Rows from block 3 of a small sound classifier, named by matrix and row number. Rows with one number belong to one neuron. Each number is 128 + 32 x the weight over its row's rms, rounded and kept within 0 to 255. All counts start at 0. After the name is the row's rms in percent of the matrix's.
After each neuron's rows are labels from the 100 clips, of 14976, where the neuron reaches its largest size: "strongest on" is what is common among them. Only what is clearly more common there than usual is listed. The data: notes from a synthesiser with random patches.
# gate: MLP gate (model.blocks.3.mlp.gate.weight, 672x256), inputs 0-127
# fc1: MLP up (model.blocks.3.mlp.fc1.weight, 672x256), inputs 0-127
# fc2: MLP down (model.blocks.3.mlp.fc2.weight, 256x672, transposed), outputs 0-127

gate.648 101 [138 147 188  80  90 107 113  61 181 107 163 120 149 156 119 209  97  90 138 169 131 163 198 154 116 121 131  83 154 113 162  99 128 152 133  86 158  79 150 118 164 130 123 152 148 108 154 144 180 186 151 147  70 138 103 161 155 108  96 147 132 138 120 151  91  56 115 173 140 111 112 129  84 120 163 114 153 104  57 139 184 115 184 137 127 154  86  85 172 112 149 145 185  87 195 186 125 139 142 206 160 108 142 122 113  89 115 134 124 141 165 142 148  98 137 126 172 112  82  60 145 121 176 147 130 106 105 146]
fc1.648 110 [121 121 186  94  82 102 109 107 194 120 124 135 150 138 133 115 112  86 165 167  99 132 114 144 130 130  99 121 180 120 132 149  95 133 101 135 152 121 137  99 124 146 131 124 145  74 189 162 165 169 185 152 119 111 188 131 117  77  62  99  90 161  80 144 127 130 115 166 186 116 145 106  72 162 152  98 150  88  70 173 174 132 129 154 120 136 149  71 146 172 106 135 143 101 132 158 119 129 180 176  99 137 140 158 120 116 125 141 133 106 208 209 145 130 158 148 155 168 103 101 137 137 224 178 123 114  86  93]
fc2.648 098 [139 140  81 167 144 110 117  33 107 150 130 111 144 129 103 121 183 109 125  78 102 137 107 156 121  33 174 149 113  87  79 142 113 102 120  81 110 159 192  80 137 153 188 113 123 117 154 133 194  98 141 116 149 101 133 103 106 121 186 179 171 144  91 132  84 142 125 158 172  60 121 143  95 200 145 137 100  56 106  92 155 103 133  33 162  85 159 116 103 114 126 146 100  89 119 120 124 163 102 153 119 134 181  98 133 124 127 161 132 124  59 135  50 133 111 104 118  86 180 136 123 103 119 129 164 132 145 139]
strongest on: drive; hard sync; oscillator: narrow pulse

gate.603 103 [122 196 176 117  70 178 106 163  91  91  82 128  94  75 130 142 144 116 104 122  70 172 126 122 123  88 165 133 175 150 199 122 125 191 150 172  89 125 103 135 113 174 131 186 186 124 115 101 109 160  51  68 114 125 140 137 153 155 142 148 159  87  88 139 135 145 133 131 125  68 148 111 134  86 124 149 154  82  66 122 128 160 139  97 118 107 214 156 140 152 179 110 159 174 104 113 115  72 119 100  91 127 130 143 141 143  93 147 183 104  81 167  87 144 167 137 104  95 149 161 150  84 112 127 106  89 116 114]
fc1.603 092 [160 120  86 123 121 118 143 138  93 164 104 143 129  95  96 142  89  87 120 167 130 136 152 138 124 136 144  65 108 116 136 207 118 137 151 113 203 125  70 119  77 142 162 108  98 136 132 157 110 159 145  50 140 140 113 114 126  94 121 142 144 121 160 168 148 173  42 140  75 149  96 105 179  81 147 189 149  98 121  93 151 100  94 103 153 151 116 167  86 114 138 129 112 110 141 102 146 150 178 110 104 153 108 135 146 153 178 140 165 151 173 111  69 101 139  98  67  78 104 131 150  55  80 108  99 117 101 144]
fc2.603 093 [130 125 141  74 168 209 137 169 132 100 156 148  57  79 124 154 153 114 119 123 132 146 135 138 144 135 115  98 133 138 109 138 102 164  76 146  60 149 178 133 148  78  69 107 134 106  97 109 112 131 162  87 158  78 100  95 106 133 111 177 174 171 138 116 148 104 102 121 126  89 163 132 133 111 124 149 150 122 158 172 161  54  87  82 153 121 129  68 108 189 137  81 198 163 194 175 137 113 146 173  73 122 152  94 112 122 144 117 146 120 201  72  85 184  83  85 130 105 165 135  88 168  62 166 139 175 126 164]
strongest on: drive; text has "register"; hard sync

gate.625 108 [118 132 123 130 124 157 150 113 109  92 121 111 106 152 128 163 132 162 115 126 102 107 145  87  82 153 123 155  83 129 131 131 123 148 123 131 126 127 119 120 149  98 102 177 126 102 136 101 131  98 111  87 158 106 171 153 181 187 113 124 146 116  55  82 165  84 157 166 131 197 171  91 198 185 155 156 104 105 110 144  90 160 124 146 133 180 126  84 136 166 121 171 138 216 112 130  71 143 118  74 165 120 129 159 108 145 142 157 107 194  93 146  93 121 103 144 118 102 134 131 134 156 102 140  69  77  88 123]
fc1.625 111 [107  69 136 130 129  85 124 175 192 171 149 140 167 149 168  89 102  94 139 115 158 173 124 137 145  96 143 114 101 138 147 125 196 112 151 113 140 156 104  96 134 115 155  58 160 127 134 152 113 150 123 123 122 135 109 123  83  73 118 132 120 144 154 164 125 148 137  65  79  79  69 117  82  87  96 110 124 142 145  88 149 116 135  91 161  59 124 131 148 103  93  86  99  77 139 120 205 135 143 164 123  93 146  83 129 127 139 124 154  71 143  43 147 173 139 111 118 136 175  91 106 126 125 104 196 149 184 135]
fc2.625 110 [159 108 141 124 127 202 123 124  79 120 131 140 129 133 131  53 126 153 115 128 118  74 171 144 104 134 165 121 207 104  84 112 157  95 121 130 100 185 137 101 104 150 185  98 198 174 116 164 131  95 153  85 139 121 103 101 158 132  76 159 151  96 109 128  94  95  85 105 127 107 167 120 157  92 183  70  80 126  77  64  96  71  91  49 110 130 119 105  83 153 138 100 116  80 136 139 187 201 139  97 160  99 115  92 113 154 104 140 114  98 111 134 110 155 119  46  93 197 176 112 131 159 105 128 117 147 125 120]
strongest on: text has "pass"; bass register; resonance; oscillator: detuned saws

gate.438 110 [128 158  65 149 163 161 102 153 124 141 168 123 124 153 113 147 128 116 111  99 186  53 130 149 162  98 120 112 118 110  90 107 115 178 109 136 101 152 137 125 111  90 141 126 121 128 133 116 139  76 115  82 139 215 132 116 106  52 142 187 132 122 128 116 142 103 154 165  51  90  90 121 176  34 149 152 123 119 121 127 113 119  90 171 145  93 136 184  52 125 107 138 112 127 123  84 131 146 161 145  88 158  37 149  90 123 137 126  87  97 102  91  54  92 129 109 132 205 123 185 133 143 168 165 113  73 149 163]
fc1.438 113 [164 156 143 169 170 201 144 144 147 124 166 149 105 129 139  86 121  84 106 163 142 141  77 132 138 124 142  86 100  83 103 142  53 183 152 145 116 115 141 132 150 114  99 138 163 143 157 142 167 109 113 119  88 119 142 159 153 129  64 165 124 150  70 137 115  43 106 133  92  90 120  82 151 129 161 127 196 132  71 147 174 132 127 111 183 101 150 133  76 180 132 127 112 133  98 105  97 144 151 174  96 177  74 129  98 186 155 102 142  95 115 149 115 147 176 118 163 125 107 186 161  89 121 141 105 106 117  93]
fc2.438 113 [ 87 118 178 160 100 147 146 131 137 137 122 174  65  94  92 175  73 111 143 112 145  63 111 130  95 166 123 137 101  84 149 167 137 145  82  94  62 185  94 112 100 116 178  83 137 159 160 106  79 170 156 150 109 123  85 165 129 109 114 107  69 141 105 138 151 159 143 130 161 169 115  41  93 136  90 107 130 153  73  73 137 104 192 134 120 135 169  99 144  81 126 112 160 149 149 119 168 132 108 156 174 178 107 142 159 118  68 133 112 158 133 100 167 153 151  62 146  98 133 127 158 129 153 125 159  96  47  99]
strongest on: text has "pass"; saw; resonance; filter wobble

gate.473 104 [166 197  97 157 112 187 151 129 145 115 100 106 166 101 153 110 159  82 160 185  97  95 158 111 158 119  81 128 122 164 166 128 140 129 143  86 199  96 138 156 121 111 173 111 111 161 130 155 141 124 170 181 104 112  71  88  82  90  60 131 120 100 111 127  92 135 127 130  85  79 139 140 117 172 100  85 170 175 114 185 147 143 130 130 143 185  95  90  70 139 128 199  84 119  82  66 122 142  85  79  78 196  64 137 142  90 123 116 139 144 129 100 130 152 111 102 150 105  57 112 155 155 145 136 163 178 137 156]
fc1.473 097 [189 128 131 109  98 203 133 107  99 134 115 144  48  84 110 158 142 101 125 125  90  99 153 182 134 212 151 154 144 134 171 129 151 150 153  84 137 119 179 102 159 123 168 139 167 144 114 152 104  92 165 134 107 113 115 172 122  96 112 158 134 106 151  84 150 164 122 159 112 100 153 112 162 123 119 144 171 170  76 136  88 153 185 107 130 169  89 104 127 171  89 185 117 150  74 115 148 147 118 105 115 145  99 105 153 112 135  92 133 120 115  93  93 112 165 190 173  93  69 122 123 170 143 145 134 104 136 115]
fc2.473 097 [103  88 146 147 136 124 148 115 115 110 105 132 133 161 152  85 100  98 155 116 130 116  27 104  62 135 111 135  89 169 130 123 140 171 127 124  94 109 101  88 154 143 118  99 218 125 162 132 126 115 180 149 139 163 114 116 128 132 153 135 164 109 144 161 138 100 138 132  70 108  61  80  96 119 168 194 113 125 117  47 150 112  57  89 120 132  81 163 111 115 124 101 108 158  90 112  76 117 180 111 104 153 123 109 121 119 129  95 111  94  91 110 122 150  68  97 110 101 136 193 106 168 121 161 117 178 116 134]
strongest on: drive; resonance; harmonic FM

gate.238 090 [157 182  96 181 151 132 124 177 198 126  70 146 106 124 147 157 102 141 140 143 107  55 184 158  98 117 158 125 102 169 143 109 140 158 116 145 131 122 159 126 148 138 134  83 166 104 179 121  82 171 144 128 171 146 109  79  90 130 148 156 147  87  85 109 117 164  99 155 128  49  53 114 183  94 109 143 176 117 118 137 218 117 161  56 128 161  90 122 159 136  91  75 137 147 139 102 104 129 146 145 162 102  95 108 166 159 148 147 123  97 129 146 125 104 104 133 159 178 142 105  82 129  83  84 158 116 130 180]
fc1.238 094 [ 99  90 156  76 115  98 101 119  92 189 172 137 109 139  84 133 144 152 131 151 167 185 111  70 104 138  73 177 103 123 126 195  94  69 135 124 119  90 101 154  98 146 115 229  95 150  99 166 165 148 152 121 111 130 199 199 155 155 120  51 117 129 143 147 130 141 188 123 121 198 172 164 125 169 121 133 115 144 129 113  68 147 140 174 141 134 133 138 116 143 120 148 126 124 112 165  86 146 138 106  90 153 142 200 100  88 140  94 150 175 160 133 111 138 145 130 142  64 121 120 177 120 136 184 121 145 138  95]
fc2.238 096 [171 162 102 135 102 138 182 123 132 139 148 115 142 143 118  89 115 156 126 121  81 183 191 120 142 121 135 150  98  99 123 163 154 107  79 130 205 119 142 108  88 119 136  96 144 191 135 136 108 193 135 154  84  86 188  86 134 124 161 150 134  58 110 161  77 198 131 119 148 120  99 140 138 116  58 148 159 132 136 160 167  74 104 122 136 197 161 141 115 167  87 129 121  95 198 138 107 164  94  73  89 113 209 169  89 100 175 134 114 106 136 154 105 105 152  90 149  87  93 102  39 143 132 103 106 125 129 121]
strongest on: drive; resonance; hard sync

gate.426 134 [141 114  91 136  72 150  73 116 150 167 111 125  80 138  80 115 121 119 173 112 138 136 124 101 169 142 158 118  83 137 166 110 108 167 188 143 155 184  70 108 146  83 135 176 148  92 120 111 121 191 100 152 131 115 133 112 150 192 135  98 127 216 141 169 101 168 135 140 218 121  93 162 130 193 112 111 178 140 137 131 197 191 105  84 104  61 139 135 110 120 105 154 117 142 128 154  67  94  88 125 153 149 151 156 104 104 132  44 115 105 162 158 108 153  98  97  94  89 152 104 122 133 137 143 112 105  82 117]
fc1.426 131 [110 122 114 136  91 122 131 123 149 168 113 153 120 173  95  83 116 153 168  68 151 127 171 102 158 105 161 105  87 130 165 134 193 153 143 121 170 163 115 125 150  98 120 146 171 131 144 142  73 159 115 139 150 121 143 164 160 158 127 133 152 203 128 154  91 185 130 125 139 145  77 137 122 123 131  87 137 166 118 135 132 158 157 100 104  83 159 106 121 143  94 141  95 120 100 176 129 134  95 139 110 135 154 163  87 137 143  10  96  83 128 146 145 113 108  85 107 110  90 130 123 137 137 145 118  48  45 150]
fc2.426 131 [151 127 187 111 134 178  98 106 127 143  67 192 123 143  99 132 103 170 104 180 135 121 182 142 144 152 123 144 184  92  94 103 156 160 110 115  68 135  80 135  84 174 159 131 137 102  94 136 190 117 154 143 138 139 172 188  81 194 112 110 104  96 133 153 127 141 145 130 181  82 164 135 130 101  90 151 164 124 140 127 137 129 129  85 106 122 188 137 130 128 174 115 181 147 112 124 143 119 158 169  86  73 129 164 111 126 123 182 134 110 103 139  93 154  96 125 167 136 151 140 134 116 171 173  86 102  75 105]
strongest on: drive; narrow pulse

gate.390 082 [119 142  93 163 165 111 165 108 176 170  74 133 127 161 123 110 108 114 109  87 182 135 148 103 141 132  92  99 108 143 166 100 127  78 221 113 128  97  76 118 134 130  72 168  65 164 148 116 140  95 109 144 132 133  97  83 112 120 109 130 135 135 114 135 109 128 130 133 118 136 193 104 139 162 101 142  92 135 122 121 130 132 137  94 134  72 101 165  96 112 127 132 135 114  90 169 160 174 112  80  88 125 136 172 101  74 172 164  72 143 182 128 155 147  49  88  83 106 112 130 142 133 154 144 171 113 153  88]
fc1.390 088 [138  49 112 141 142 119 109 157  92  98 131 104 115 163  88 163 152 133  94 107 118 105 105 133 114 135 125 135 188 121 130 158 107 175 133 100 120 158 191 137 164 104 155  90 130 129  64 126  79 141 108  93 185 152 155 129 148  93 121 158 173 127 131  67  97 134 100 149 127  92 160 150 144 180  97  95 114 111 184 104 161 164 121 128  95 163 149 101 106 133 150 144 111 112 153 149 132 122 138  83 197 132 147 103 165 169 122 118  90  94 166 138 151 135 102 118 139 110 161 132 163  80 101 131 187 127 164 104]
fc2.390 097 [ 81  46 145  69 136 127 143 142  94 166 164  54 182 119 150 161 108 105 141 113 148 109 100 160 138 139 152 150 115  75 150 183 121 195  86 137 106 117 148 119 165 120 150 141 157 124 118 109 114 173 101 196 115 123  63 177 125 134 109 122 116  75 104 109 110 162 140 156  96 156 157 108 124 123 127 117  69 169  84  55  76 115 127 170 111 174 157 119 168  92 177 132  90 172 188 192 193 101  38 109  87 146 115 130 109 172 145 109  98  48 187 138 123 123 103 135 171 117 103  80 157 138  54 104 119  62 179 121]
strongest on: drive; high-pass; noise